From a checkpoint of a small image super-resolution model: 32-pixel images, arch edsr.
Rows from block 13, named by matrix and row number. Rows with one number belong to one channel. Each number is 50 + 12 x the weight over its row's rms, rounded and kept within 0 to 99. All counts start at 0. After the name is the row's rms in percent of the matrix's.
# convs0: first 3x3 conv (model.blocks.13.convs.0.weight, 64x64x3x3), inputs 13-25, a 3x3 kernel for each
# convs1: second 3x3 conv (model.blocks.13.convs.1.weight, 64x64x3x3, transposed), outputs 13-25, a 3x3 kernel for each
convs0.32 100:35 70 49 30 57 59 47 64 71 52 41 49 60 57 54 54 70 54 33 44 38 43 50 37 51 62 55 54 58 64 40 48 81 43 50 62 66 53 59 61 42 54 36 57 58 50 39 49 56 56 41 61 63 54 73 52 48 59 39 38 57 47 59 37 32 48 35 35 45 47 37 38 63 55 35 33 39 41 63 44 33 55 47 42 61 63 40 68 71 52 88 62 35 75 62 77 29 57 68 40 54 52 58 59 51 47 57 52 33 36 51 69 40 58 77 35 51
convs1.32 113:22 72 81 22 46 51 49 44 29 51 24 51 60 43 51 65 65 52 54 49 48 52 29 52 68 55 68 55 53 68 18 44 67 52 44 44 44 51 55 50 57 49 38 52 40 58 47 47 52 56 53 49 56 60 42 45 48 63 48 39 62 42 41 54 50 51 56 67 44 46 60 62 57 59 40 38 54 40 53 47 40 48 37 29 64 28 21 67 51 47 45 46 67 43 47 40 58 45 23 46 45 47 49 51 70 33 45 54 46 61 48 48 79 36 50 73 45
convs0.33 091:58 68 43 51 56 49 50 60 63 61 59 56 52 34 35 63 46 53 64 58 38 63 63 43 39 51 41 48 42 53 66 40 40 56 34 22 30 38 42 28 44 52 60 74 51 18 27 24 36 57 65 37 44 61 40 42 44 42 56 52 68 75 79 33 48 35 34 62 54 29 51 49 58 77 57 52 58 32 46 67 45 44 26 47 60 26 49 64 46 49 54 49 34 58 72 62 42 55 48 59 49 44 61 63 63 49 46 46 34 38 43 17 34 48 29 52 41
convs1.33 095:50 57 39 56 41 32 51 35 38 56 45 38 74 49 35 51 43 37 66 48 50 47 28 39 41 46 62 79 58 40 57 45 37 62 55 51 45 23 48 49 52 56 67 57 62 28 50 63 31 58 68 56 63 79 08 21 34 33 57 64 54 61 64 45 49 62 50 50 63 49 57 63 56 50 37 61 41 39 48 30 37 51 53 45 59 62 45 61 64 48 45 59 48 65 45 36 55 28 34 48 65 66 52 50 45 45 26 35 41 42 49 50 61 65 56 59 68
convs0.34 106:52 67 35 61 52 45 53 54 41 52 45 56 31 41 48 63 60 52 60 64 50 50 63 47 45 50 47 35 56 48 36 60 62 30 51 50 57 56 50 58 35 52 61 52 48 55 53 61 58 54 65 44 40 50 65 49 39 58 52 52 51 70 57 68 49 40 42 55 38 59 45 40 53 52 58 58 45 42 51 43 37 41 55 52 36 46 49 32 55 55 44 28 20 56 66 61 54 56 75 26 56 66 34 40 31 53 53 39 32 63 52 21 37 32 51 53 44
convs1.34 104:36 34 62 25 22 56 59 43 66 42 23 58 39 49 69 58 50 80 53 48 64 88 61 47 92 70 40 57 43 48 82 61 31 63 60 56 49 53 40 51 47 39 42 45 44 62 63 43 52 39 45 39 30 46 53 41 54 49 35 47 55 34 58 53 37 38 73 49 34 61 37 28 39 49 40 29 28 48 46 32 47 26 37 51 56 50 60 54 50 44 11 26 46 40 32 46 95 77 69 46 58 45 72 63 36 59 49 37 35 35 45 62 51 52 69 50 33
convs0.35 110:47 50 81 38 41 72 50 29 52 68 54 62 53 71 56 53 47 39 49 49 42 51 71 51 47 62 39 52 45 51 45 44 49 48 37 36 57 32 42 53 47 47 53 56 61 49 64 55 58 67 50 41 44 49 51 55 61 71 71 70 66 59 73 41 41 31 51 46 44 53 54 76 29 48 54 55 71 74 57 66 71 59 57 55 50 39 46 38 46 55 81 37 36 29 39 44 41 58 66 53 50 47 41 49 45 40 60 53 45 52 63 41 54 27 47 46 32
convs1.35 095:65 52 64 66 40 68 63 52 49 42 50 33 39 37 57 59 42 44 45 36 32 56 56 47 71 55 29 36 58 59 39 46 38 51 44 45 65 65 58 58 46 40 59 38 46 52 54 33 58 47 35 41 52 51 41 37 50 47 41 54 33 64 56 49 59 47 52 60 66 60 64 61 44 43 39 56 44 54 56 50 53 50 52 28 57 47 32 46 40 38 97 58 50 47 21 49 33 49 72 68 56 39 56 47 39 58 73 54 37 54 59 57 56 50 45 33 18
convs0.36 101:82 59 49 58 43 40 50 40 64 41 51 41 70 43 35 58 48 49 34 61 57 45 55 52 32 35 37 55 52 53 67 67 53 56 51 47 60 41 75 40 29 63 43 41 43 57 30 54 66 28 23 68 47 27 54 72 80 49 48 53 45 42 48 39 53 34 72 66 36 55 60 52 71 47 36 68 41 35 41 52 46 46 49 43 50 39 46 63 52 60 48 54 70 53 51 74 55 48 32 38 43 37 38 52 49 32 45 48 37 35 49 27 45 88 30 50 83
convs1.36 090:63 49 51 88 74 57 42 52 58 63 43 47 72 67 47 48 31 37 64 45 57 65 32 51 56 25 53 65 39 40 78 41 45 61 49 45 45 50 37 37 53 40 40 53 49 54 50 45 57 59 33 50 54 37 39 51 47 31 52 66 31 41 48 39 31 49 76 45 27 58 49 51 49 40 48 65 56 42 78 72 54 48 54 47 56 55 54 60 48 51 62 48 38 43 64 49 00 53 64 44 49 52 44 52 53 75 74 65 11 42 64 12 27 55 26 54 46
convs0.37 094:41 57 69 47 47 44 54 53 44 51 40 30 54 58 41 48 48 44 41 61 58 37 46 46 55 48 44 50 48 37 54 55 34 42 33 27 57 68 63 52 44 32 59 40 45 53 53 47 55 65 41 60 57 42 62 66 76 59 47 67 58 36 46 49 49 56 45 41 71 51 46 49 63 63 58 49 72 57 24 36 48 47 44 38 55 49 49 54 48 49 62 62 56 60 30 42 36 38 33 76 69 48 74 47 50 57 46 61 25 26 44 30 23 69 47 17 53
convs1.37 084:45 40 66 60 53 64 59 54 60 74 67 54 45 31 51 69 52 55 63 60 60 56 68 56 42 70 69 62 62 64 36 33 43 67 74 78 70 67 43 66 53 40 50 39 35 45 37 55 40 40 60 49 53 50 37 54 52 51 61 47 35 49 43 42 45 49 46 42 44 45 35 51 47 44 70 41 37 49 38 67 44 43 58 52 48 55 41 49 58 41 62 62 77 62 64 54 54 36 18 57 53 55 51 44 30 49 29 31 76 72 61 44 65 59 42 59 72
convs0.38 102:39 31 59 41 35 46 30 42 43 31 29 43 43 57 60 44 54 56 43 55 58 64 50 43 66 64 48 57 65 60 51 56 65 42 44 47 67 59 59 42 42 58 52 32 48 45 46 63 37 50 47 57 50 32 46 41 31 34 38 44 48 48 35 77 53 40 60 53 49 38 50 50 63 58 39 49 52 35 53 57 28 43 51 44 46 47 47 61 62 68 04 07 45 69 60 50 60 75 60 45 49 43 50 60 55 55 57 61 49 46 71 54 59 57 54 51 48
convs1.38 090:59 56 40 67 77 61 35 57 69 59 32 36 61 44 60 73 92 87 50 44 36 60 42 38 50 46 51 57 57 44 44 53 53 36 37 41 45 80 61 28 57 54 58 44 45 47 46 44 52 49 44 39 47 44 60 46 67 43 55 61 48 63 58 52 53 49 42 54 47 51 42 38 75 51 38 57 46 54 45 30 42 40 47 54 49 41 48 45 48 63 27 41 34 62 60 48 60 99 84 26 39 54 45 50 50 50 55 50 53 49 53 56 42 49 25 32 52
convs0.39 086:45 60 56 48 66 60 35 39 39 39 39 40 46 58 51 34 54 47 73 40 47 59 42 38 54 35 43 29 41 47 51 65 46 65 81 73 76 60 50 51 43 43 55 52 51 52 51 37 49 49 42 56 66 67 57 69 55 58 67 38 58 57 56 47 47 35 35 44 38 28 32 46 39 36 39 57 54 30 63 53 32 53 62 56 57 55 59 35 41 38 62 65 76 54 35 39 53 48 35 66 44 36 58 32 35 59 53 46 46 59 59 55 45 50 74 52 48
convs1.39 098:67 55 60 47 36 45 50 41 49 28 45 62 23 33 57 49 68 62 62 68 50 60 52 32 54 40 13 51 35 47 69 48 54 38 42 50 58 50 53 52 52 49 40 39 31 27 50 33 55 43 46 56 47 50 47 44 39 62 37 31 59 28 39 70 70 69 61 62 58 62 66 62 66 49 37 75 45 41 63 47 54 62 51 61 45 46 56 45 56 53 68 47 44 62 64 49 32 47 59 50 44 27 62 61 40 72 57 35 57 48 34 61 62 46 51 45 54
convs0.40 122:36 40 41 42 38 40 66 48 66 26 41 44 49 64 82 58 66 81 48 56 59 54 62 61 40 48 56 56 59 60 46 56 56 44 33 38 25 40 57 32 42 38 49 42 30 49 69 44 44 54 39 39 45 40 59 73 78 46 62 66 45 55 58 24 34 37 36 38 41 45 42 47 66 48 38 67 47 36 67 61 49 36 29 36 41 50 47 54 55 41 58 55 36 68 63 54 41 50 53 43 42 51 44 35 47 57 45 47 34 23 24 31 18 35 61 54 53
convs1.40 119:42 33 40 62 53 41 52 35 34 31 28 43 32 42 61 38 53 61 52 40 32 48 64 53 40 56 49 59 67 44 57 74 58 57 63 52 39 42 46 49 57 61 46 48 53 51 28 22 42 44 40 51 56 45 43 49 52 42 46 43 48 36 38 57 50 41 34 44 35 53 65 57 46 59 63 63 61 39 64 75 44 47 57 46 60 67 44 62 67 51 61 79 82 79 99 81 63 71 60 52 47 41 36 39 49 52 47 38 67 41 38 50 37 42 24 37 47
convs0.41 109:49 63 55 58 47 38 48 32 31 53 54 64 43 38 53 40 41 57 36 41 51 43 53 51 48 60 41 60 54 50 63 46 23 53 51 28 54 66 57 56 60 52 66 44 27 52 59 40 59 59 51 38 42 35 77 76 41 73 61 60 36 54 74 42 37 62 51 59 56 50 62 52 44 30 25 52 41 43 52 60 65 38 40 47 41 40 44 46 46 56 16 40 65 17 70 70 44 63 34 43 60 50 46 49 49 41 53 62 42 64 54 41 42 54 52 64 67
convs1.41 116:16 47 49 16 52 52 40 40 31 59 52 66 53 51 66 43 63 65 34 46 50 44 47 52 44 44 51 49 51 64 59 57 54 81 50 51 76 65 49 40 48 46 40 38 32 52 63 58 44 51 41 44 53 48 39 41 65 35 34 52 41 39 36 28 53 42 44 50 43 32 47 40 40 46 36 43 43 32 63 68 50 40 52 46 53 49 37 41 46 56 23 39 66 80 86 45 55 35 29 50 58 52 55 51 47 63 53 58 51 51 52 75 51 71 70 50 72
convs0.42 100:37 46 51 44 55 59 38 49 47 56 57 56 52 60 54 41 63 59 56 42 34 69 42 40 62 42 46 44 50 38 55 36 54 60 66 49 53 61 64 52 49 59 64 57 66 65 45 74 53 48 54 53 62 70 45 41 37 48 38 40 41 48 51 38 43 63 37 50 50 36 58 60 35 54 25 27 44 38 55 61 40 67 54 62 46 51 39 63 52 60 49 45 70 58 55 53 62 47 54 57 50 42 55 59 41 65 57 55 43 56 66 36 46 60 44 48 60
convs1.42 109:43 62 59 47 51 55 45 49 43 34 40 57 24 47 44 32 43 42 64 58 56 57 55 45 63 57 57 30 37 31 42 73 63 40 51 29 34 49 32 32 53 42 28 46 34 31 39 55 35 47 46 38 44 30 55 47 77 58 51 70 56 59 50 38 47 63 45 33 60 37 52 58 66 46 44 56 52 81 58 41 60 35 46 52 55 55 55 43 42 51 51 50 37 57 53 41 35 58 70 57 40 50 57 52 57 68 52 49 36 56 59 32 55 68 31 40 56
convs0.43 098:52 35 17 50 46 32 45 61 50 31 58 52 36 55 71 52 59 71 51 46 56 40 46 41 53 57 41 48 60 49 49 60 51 36 26 31 34 53 44 37 58 42 65 70 44 64 77 47 67 75 41 71 69 47 63 50 50 53 43 72 75 54 71 39 64 54 32 66 51 52 60 30 45 54 60 61 72 54 65 68 43 55 46 72 62 40 50 52 37 48 30 38 55 53 77 74 48 57 69 35 51 66 38 46 50 41 55 57 58 60 54 40 29 55 34 29 65
convs1.43 100:29 49 68 40 58 72 71 52 56 41 41 48 30 58 68 44 53 78 54 55 40 38 52 55 32 27 43 57 62 50 61 32 49 63 41 58 60 49 44 52 35 40 44 43 57 51 73 71 64 39 37 72 45 39 45 36 43 42 31 50 51 50 27 61 66 60 52 56 52 49 47 43 67 55 47 41 37 40 39 49 52 58 68 46 54 51 54 37 48 57 36 49 38 47 21 43 60 26 53 47 54 53 71 58 54 51 51 71 26 45 47 54 36 47 47 33 39
convs0.44 088:70 63 55 70 56 53 58 45 72 63 60 51 53 69 47 65 67 53 29 56 54 31 52 49 39 42 45 47 54 70 70 76 77 40 49 57 44 61 44 48 43 59 56 67 65 39 49 42 44 60 51 51 57 67 56 63 57 28 42 38 45 43 42 48 39 38 59 52 52 74 44 36 56 58 44 65 46 44 51 50 35 50 47 66 30 38 62 11 28 37 51 23 43 45 59 57 50 52 66 53 59 44 61 67 55 45 66 43 52 44 55 43 36 53 27 42 61
convs1.44 093:52 55 49 45 47 26 37 38 21 49 39 38 67 41 57 55 29 50 49 60 54 35 49 53 42 43 65 41 56 61 35 41 34 43 55 58 52 49 39 46 54 52 52 50 42 42 33 40 44 55 56 61 75 69 50 61 69 48 60 79 49 35 57 54 46 19 54 51 43 62 60 65 53 59 54 69 60 33 64 60 40 66 77 89 49 64 76 40 41 60 45 51 55 37 31 52 60 68 52 51 38 52 37 25 44 54 45 46 39 55 70 55 53 58 68 71 60
convs0.45 114:62 67 58 56 61 46 37 38 42 61 58 51 37 43 37 66 64 33 46 61 39 59 91 60 50 74 56 56 57 53 59 52 50 66 63 56 49 40 35 65 56 48 63 58 52 53 46 62 45 41 37 52 46 57 58 69 60 59 60 56 59 62 61 31 35 55 36 41 56 68 49 55 50 37 47 48 44 44 54 42 39 52 57 52 36 42 34 57 51 38 47 73 56 58 46 15 33 57 23 28 48 52 53 45 72 76 64 73 69 81 51 64 62 43 61 60 63
convs1.45 100:43 52 57 58 84 47 53 82 47 52 43 45 35 49 41 43 34 28 47 46 30 36 64 32 29 43 53 37 28 44 42 37 50 55 57 61 56 59 39 63 65 60 50 68 50 57 47 66 57 59 44 59 60 50 66 65 60 55 48 46 57 41 42 45 60 56 41 36 41 66 50 36 55 64 64 36 53 58 64 60 56 42 50 53 56 54 52 59 41 43 52 46 38 81 98 84 53 80 65 33 32 52 61 31 37 54 41 44 36 50 45 41 53 44 40 52 63
convs0.46 102:55 61 56 57 71 42 39 72 47 49 64 51 54 57 42 44 45 38 46 54 59 48 68 57 51 67 57 42 48 60 37 46 55 48 50 48 48 51 31 48 44 35 53 44 38 61 49 26 54 38 18 51 47 38 72 74 39 57 72 41 39 63 47 39 53 59 53 29 55 62 50 43 71 76 42 71 66 42 57 45 33 67 48 55 59 56 69 47 43 53 27 15 42 46 23 08 67 69 42 66 61 52 49 45 40 56 54 49 52 48 47 48 47 57 33 29 61
convs1.46 107:59 35 57 67 37 57 48 37 64 58 53 53 42 33 44 33 36 40 53 50 51 42 47 79 45 39 56 48 55 45 50 64 51 55 63 56 68 52 47 57 63 47 60 52 50 59 70 48 72 71 50 65 77 39 33 25 49 40 26 37 37 33 25 51 47 49 58 69 61 48 69 54 41 55 52 40 47 44 50 43 35 68 50 46 57 39 49 53 59 59 52 50 50 13 28 57 29 05 29 52 52 40 55 65 44 59 53 61 51 37 46 44 48 49 47 41 55
convs0.47 089:54 75 69 39 64 47 46 34 56 56 41 46 64 54 50 65 47 48 65 47 60 72 65 46 54 48 41 39 38 42 47 49 48 73 54 55 40 41 28 59 58 50 61 47 42 50 51 52 45 50 38 35 58 46 83 65 41 43 48 34 59 64 51 54 67 55 62 67 59 66 61 37 82 73 66 76 61 72 56 43 32 48 59 66 54 32 41 38 38 57 38 34 32 38 33 24 48 47 54 72 63 44 61 43 41 55 45 47 50 45 55 58 61 72 56 44 39
convs1.47 090:55 47 67 49 29 60 42 19 49 54 61 49 65 42 29 48 50 63 60 74 57 55 34 33 55 39 43 51 44 30 68 56 55 59 54 67 57 34 30 50 42 50 67 60 56 58 46 47 63 62 52 40 50 42 53 44 44 60 52 50 57 24 14 62 39 40 57 32 27 48 44 51 57 65 66 46 41 39 41 24 34 51 61 70 59 53 39 43 54 50 64 61 53 41 58 66 21 19 30 46 60 48 63 69 55 69 45 48 58 47 40 31 30 47 54 53 51
convs0.48 093:44 54 47 45 50 36 40 41 52 31 37 44 40 43 39 44 40 40 69 48 60 54 50 56 29 34 26 50 42 28 46 57 41 56 64 44 61 47 73 55 41 57 36 45 53 50 58 40 48 53 49 38 53 59 64 53 48 54 46 51 48 36 45 37 40 59 32 50 56 71 78 67 52 47 70 42 43 65 19 42 46 42 44 35 40 50 52 48 64 58 56 55 23 31 50 52 51 44 56 34 42 60 39 34 54 43 35 48 32 43 36 56 42 44 57 54 56
convs1.48 087:63 57 56 62 58 58 46 30 52 63 78 78 64 72 63 67 67 54 74 82 73 52 56 42 42 46 41 55 48 48 49 49 62 63 64 51 49 59 59 44 52 50 31 48 45 27 50 51 40 42 47 52 45 43 39 56 60 50 58 57 58 51 62 43 36 31 35 61 56 46 66 59 43 43 69 43 45 66 38 51 65 40 42 60 57 56 58 71 67 62 52 46 49 44 54 65 76 72 60 60 52 61 46 58 64 44 63 59 46 53 44 49 64 58 63 73 74
convs0.49 109:24 42 49 30 40 63 55 42 42 37 62 59 50 59 69 44 53 55 56 46 48 56 57 44 42 54 55 47 40 53 42 41 48 60 43 54 50 60 55 35 58 58 44 42 64 53 56 30 56 57 53 52 39 49 62 56 52 54 62 48 42 54 62 33 55 71 18 30 60 41 31 47 37 49 48 48 45 27 66 66 56 55 50 42 73 86 63 50 63 33 44 47 28 37 68 59 34 55 54 52 38 28 50 49 47 53 49 47 61 69 75 33 69 48 43 61 42
convs1.49 092:70 68 46 52 58 53 63 47 33 38 50 58 33 57 62 44 55 70 64 73 72 48 45 52 67 48 60 79 59 59 57 64 66 41 58 49 43 52 46 51 67 35 46 59 58 59 52 45 48 53 48 49 56 55 48 36 48 52 50 46 69 56 42 57 69 55 55 63 63 46 51 56 41 46 35 67 76 56 43 68 63 54 47 55 56 35 34 65 44 42 47 69 55 44 82 69 71 66 31 50 47 42 61 71 62 43 58 55 50 37 34 57 52 59 65 58 61
convs0.50 099:55 40 59 58 54 40 60 51 37 47 48 56 55 54 50 39 38 54 57 46 42 63 58 35 33 34 39 50 46 62 52 55 34 46 52 38 53 39 31 61 63 50 45 50 60 44 57 65 44 46 51 56 35 39 47 46 59 56 49 52 64 57 45 60 48 60 72 56 52 57 42 39 61 53 48 30 27 57 46 48 59 46 38 64 46 35 70 50 31 50 42 31 32 42 29 26 53 37 36 66 36 55 55 25 54 51 36 60 40 26 35 48 46 38 52 72 58
convs1.50 104:42 61 41 54 58 36 50 77 61 42 51 55 45 50 48 50 50 57 54 51 55 63 38 30 59 47 40 38 44 30 50 53 40 46 65 52 59 55 45 42 36 31 44 57 54 65 63 45 38 41 53 40 41 48 45 42 37 51 61 54 50 73 64 66 60 46 59 58 45 36 51 67 25 31 39 65 88 62 46 51 53 71 68 49 35 42 38 41 53 52 57 50 36 62 58 38 82 55 39 53 69 45 61 70 41 52 63 44 37 39 49 67 68 50 81 86 43
convs0.51 090:54 60 42 54 36 45 61 39 64 78 51 57 78 45 61 46 44 49 30 49 36 36 48 36 36 56 58 38 60 55 38 57 60 47 56 57 56 56 74 56 53 54 65 43 40 68 35 59 76 46 67 54 28 47 55 39 56 47 35 54 51 56 68 76 60 53 53 51 60 41 36 45 52 55 64 57 59 58 53 54 66 41 47 60 42 52 57 60 65 59 66 59 47 51 54 53 45 40 61 51 52 51 44 45 40 50 47 37 36 48 47 32 63 60 31 50 51
convs1.51 092:45 60 49 62 68 51 60 57 42 46 59 64 30 46 23 48 60 33 41 48 66 57 63 72 52 49 52 32 40 50 44 43 62 41 38 61 59 58 43 53 44 43 49 46 44 59 68 35 33 52 37 28 62 36 17 37 48 38 69 69 31 57 46 49 52 56 44 49 40 67 37 39 33 49 42 48 46 46 31 47 32 38 46 55 37 50 56 54 59 53 35 54 68 45 55 59 62 43 52 65 55 51 60 62 58 47 44 49 47 54 74 40 33 63 46 40 61
convs0.52 092:38 38 39 47 54 43 64 65 46 77 67 59 81 56 55 57 53 64 55 51 35 35 27 32 49 36 54 40 37 41 68 64 43 62 60 62 65 46 37 49 59 44 54 51 51 41 38 44 35 35 46 45 47 47 64 57 55 49 63 54 51 46 38 50 50 36 50 46 47 50 51 51 37 26 23 48 37 45 49 56 59 53 43 46 61 56 60 46 55 58 43 72 83 05 08 35 62 48 63 68 54 49 54 57 62 37 43 54 43 62 60 58 93 74 51 73 56
convs1.52 111:54 42 50 55 48 44 47 56 44 51 49 55 53 44 37 42 60 53 56 35 49 66 75 45 56 57 48 49 37 39 44 37 42 65 56 55 44 40 58 61 48 44 55 56 40 51 45 58 53 49 60 54 43 61 52 46 47 32 24 36 47 23 45 36 43 58 50 42 39 71 63 52 43 38 45 58 38 58 68 58 59 53 44 38 36 35 49 50 50 62 45 30 27 40 50 53 22 18 62 43 55 55 53 43 34 56 47 39 56 40 54 30 00 23 61 42 45
convs0.53 089:54 64 46 42 56 44 51 51 40 58 46 50 37 41 40 46 47 50 55 53 51 38 53 44 41 45 52 59 41 50 19 32 34 52 50 46 51 49 44 78 37 42 59 65 43 50 41 43 50 50 49 33 27 42 41 39 61 47 43 46 37 44 62 45 46 80 27 38 51 26 38 53 33 44 72 23 40 48 39 49 50 48 77 56 48 59 26 52 68 44 48 50 46 59 41 45 69 65 42 62 62 55 51 27 41 80 53 56 63 49 40 46 34 42 57 52 64
convs1.53 099:69 56 38 68 46 59 55 48 46 46 54 41 43 56 66 51 55 57 48 51 50 63 74 70 52 58 43 30 53 67 93 67 99 31 41 39 44 46 31 65 59 52 28 55 40 46 68 67 44 60 43 71 55 60 47 57 51 54 51 34 49 56 51 42 50 56 27 68 74 54 49 70 46 44 39 52 46 43 56 52 44 41 29 38 58 39 44 49 27 51 42 36 33 59 64 38 43 67 59 56 70 50 52 48 49 55 49 35 50 61 44 57 59 46 48 48 54
convs0.54 091:46 56 30 47 71 45 53 51 45 38 53 56 43 37 59 39 36 55 46 61 59 54 50 48 67 57 58 83 63 35 86 47 34 67 41 19 52 60 65 49 57 56 41 34 48 44 32 30 32 28 50 47 46 68 23 22 28 44 51 40 57 56 63 77 52 69 59 36 42 40 27 22 56 41 33 61 45 38 59 44 33 49 51 51 48 52 44 50 47 48 44 57 43 52 52 57 46 29 37 54 46 48 51 55 60 54 54 59 51 54 60 53 51 57 71 53 57
convs1.54 093:41 35 42 41 38 37 74 57 51 84 64 64 52 44 42 38 42 49 63 43 45 47 48 47 45 35 51 74 53 38 75 52 25 45 36 43 45 56 60 32 50 55 28 48 47 42 60 60 51 62 58 59 58 58 45 40 44 53 53 55 59 70 76 68 72 56 58 62 38 27 47 19 53 52 55 67 35 35 59 34 45 59 48 54 59 48 49 54 43 76 50 51 46 47 42 48 52 47 50 54 54 43 55 54 41 55 56 32 66 37 43 58 61 49 42 51 39
convs0.55 108:63 71 58 37 42 48 54 48 50 50 46 44 56 62 45 56 58 46 56 47 62 61 58 70 61 47 54 39 56 40 42 59 40 57 61 41 36 45 28 49 48 32 49 43 28 37 37 47 43 48 49 44 35 37 52 53 58 40 50 44 55 48 58 31 58 55 51 56 53 31 31 33 57 60 58 32 43 22 53 59 56 42 40 39 65 49 63 31 34 34 43 48 37 53 41 49 48 29 30 44 41 53 60 71 76 55 57 65 39 45 35 46 52 44 48 56 32
convs1.55 099:41 36 53 39 42 52 53 61 71 45 46 59 43 54 49 56 52 46 28 55 30 32 39 32 17 31 23 99 35 57 46 35 37 43 18 75 51 54 37 54 60 45 56 63 68 50 40 38 26 32 32 36 39 42 65 54 52 55 27 39 50 54 73 51 63 36 58 34 37 47 47 35 55 40 60 67 41 50 70 57 53 41 61 57 46 50 52 45 54 46 45 48 54 57 51 49 57 61 58 61 61 40 74 55 39 53 49 67 62 40 59 52 52 46 49 44 46
convs0.56 098:35 23 35 27 53 49 53 68 59 49 40 57 56 57 44 38 56 55 56 57 43 55 55 37 65 58 43 38 45 40 44 49 63 58 61 43 43 49 63 56 44 44 37 28 46 49 48 61 42 38 58 35 40 63 33 39 54 54 57 54 31 23 41 55 38 49 52 48 36 48 60 40 39 43 53 48 42 57 52 56 62 39 39 42 59 49 41 56 43 39 50 68 56 35 21 26 46 28 39 42 53 58 62 56 50 47 34 51 33 47 39 38 45 28 45 48 52
convs1.56 101:65 60 75 85 77 53 49 70 75 46 28 26 40 48 24 21 57 51 40 41 67 45 37 44 62 46 48 44 43 54 38 39 43 62 48 49 56 73 52 56 76 45 66 55 51 47 47 52 66 62 48 36 37 47 62 50 50 29 17 52 49 37 62 38 62 42 59 62 35 65 73 36 43 41 46 42 49 62 54 43 61 46 47 52 56 56 49 37 58 64 63 61 56 63 33 47 37 30 62 61 54 52 53 49 55 34 40 57 46 35 35 55 43 68 63 33 68
convs0.57 102:48 52 51 39 49 50 47 45 46 62 57 62 53 51 53 53 41 54 48 43 50 56 61 65 53 43 61 40 46 25 38 35 47 37 61 55 68 59 58 61 57 37 60 58 41 48 63 40 43 60 52 35 35 50 57 41 42 59 62 60 37 40 43 30 52 53 27 37 40 58 42 39 31 47 52 37 38 46 46 47 31 60 39 54 68 55 57 64 50 50 30 23 47 28 42 41 31 11 55 48 34 29 69 60 33 40 52 35 46 60 67 63 57 55 59 66 55
convs1.57 088:71 60 85 36 45 55 47 67 65 67 66 70 29 33 52 40 72 70 44 42 56 34 45 31 59 67 65 40 38 54 59 37 59 74 64 76 60 38 50 54 44 54 57 49 47 51 68 73 46 41 46 45 47 51 67 59 66 66 42 29 58 53 53 50 59 56 49 64 81 52 55 62 50 57 39 48 38 46 56 43 58 42 41 29 37 43 43 51 56 44 45 44 38 49 40 59 44 71 81 57 62 69 60 58 27 53 34 49 27 44 61 40 58 49 34 38 59
convs0.58 100:51 54 55 46 56 55 46 55 49 42 58 66 50 55 52 62 41 39 59 55 55 38 44 57 49 48 54 57 57 46 32 48 53 55 46 52 43 38 32 41 38 37 60 43 41 64 57 37 74 67 39 45 58 58 59 47 49 47 44 43 45 42 43 58 42 49 56 42 53 55 46 47 50 74 81 46 59 64 43 46 51 60 62 53 52 67 56 47 59 51 58 27 42 28 42 69 61 68 54 62 64 71 48 38 38 43 45 45 60 70 55 62 32 32 42 39 50
convs1.58 097:36 33 69 43 32 58 35 37 36 64 51 54 64 54 63 60 48 61 42 49 50 31 47 54 21 43 54 45 34 57 45 34 61 52 42 45 35 47 44 47 49 50 61 58 51 33 56 40 53 53 30 53 50 54 47 40 49 83 58 50 71 39 46 52 54 56 43 50 46 51 56 46 57 56 47 42 48 57 08 25 40 57 52 39 47 50 43 37 49 52 44 41 46 36 53 60 49 50 49 35 55 58 40 64 56 25 39 30 55 65 55 55 55 39 55 21 39
convs0.59 129:41 48 46 50 45 41 57 48 40 39 61 61 40 58 61 49 66 68 62 46 58 47 44 52 31 49 56 65 43 36 51 35 43 45 41 42 54 48 18 62 45 26 50 33 43 76 81 71 76 63 65 76 40 44 52 42 41 53 43 53 61 43 47 50 58 70 61 50 56 66 52 53 45 34 38 43 38 46 42 51 56 38 62 50 47 51 48 41 28 30 53 41 55 45 39 45 56 57 55 40 42 31 48 47 41 42 52 56 36 31 50 46 35 41 30 46 56
convs1.59 123:24 49 71 20 45 68 23 47 41 43 51 64 42 46 51 41 47 56 70 53 55 55 38 46 45 30 53 50 39 49 46 55 49 57 53 50 32 34 68 42 53 53 52 57 56 84 81 44 70 51 38 66 44 45 64 32 32 66 43 42 62 44 47 44 52 54 46 53 56 46 54 57 50 33 29 61 53 51 60 65 62 25 44 43 34 53 55 43 48 39 43 53 56 45 56 58 43 38 54 36 48 49 64 53 49 53 36 18 48 78 64 67 67 55 92 62 61
convs0.60 094:60 36 47 49 53 54 46 57 48 40 49 53 36 50 58 47 55 54 48 41 36 41 42 45 72 72 53 38 32 29 39 20 34 21 05 37 61 52 53 63 53 66 48 49 60 54 58 57 61 64 48 44 62 68 58 46 66 52 35 58 54 35 43 30 52 54 43 47 57 69 63 48 43 45 34 52 46 34 50 49 53 53 54 56 33 32 40 40 48 43 51 25 26 64 28 39 31 31 20 55 58 65 23 35 54 55 72 62 52 32 47 56 31 43 73 48 42
convs1.60 094:40 43 48 48 78 78 69 61 49 55 62 61 54 52 64 64 41 61 64 32 22 77 63 41 74 59 42 36 55 58 55 64 61 53 57 50 39 34 45 48 42 35 55 61 52 46 52 37 33 34 50 25 42 58 59 58 52 41 60 46 34 60 70 72 58 49 51 52 53 43 34 47 51 42 52 60 61 60 55 70 56 56 73 61 49 79 58 32 47 46 59 58 69 71 97 71 78 83 51 43 30 50 46 51 53 33 43 55 60 61 40 61 56 37 50 47 58
convs0.61 106:62 45 44 40 42 50 40 30 38 45 48 50 43 46 33 56 55 50 55 73 73 49 64 54 37 36 26 50 51 55 56 44 69 40 37 55 26 31 28 40 60 52 25 38 53 39 43 48 50 50 37 36 52 42 48 43 54 41 41 52 57 70 86 61 71 61 58 53 53 51 45 53 70 72 74 36 36 50 38 47 41 54 50 56 59 46 63 52 54 57 31 26 38 33 56 32 62 62 42 41 56 50 38 55 51 53 53 60 68 68 79 63 57 52 44 46 43
convs1.61 104:50 63 36 56 71 50 39 61 59 53 59 44 66 66 34 47 48 30 67 68 54 39 40 64 61 56 69 43 53 42 64 67 60 51 43 42 33 59 78 43 65 50 51 70 58 55 54 66 37 41 44 33 44 35 14 39 46 50 64 58 68 55 39 55 53 54 42 59 52 59 63 35 60 55 38 58 57 49 53 63 54 50 59 69 43 64 58 50 29 22 45 53 55 67 73 44 64 40 30 48 42 41 50 50 51 37 47 57 46 58 56 60 57 46 45 33 36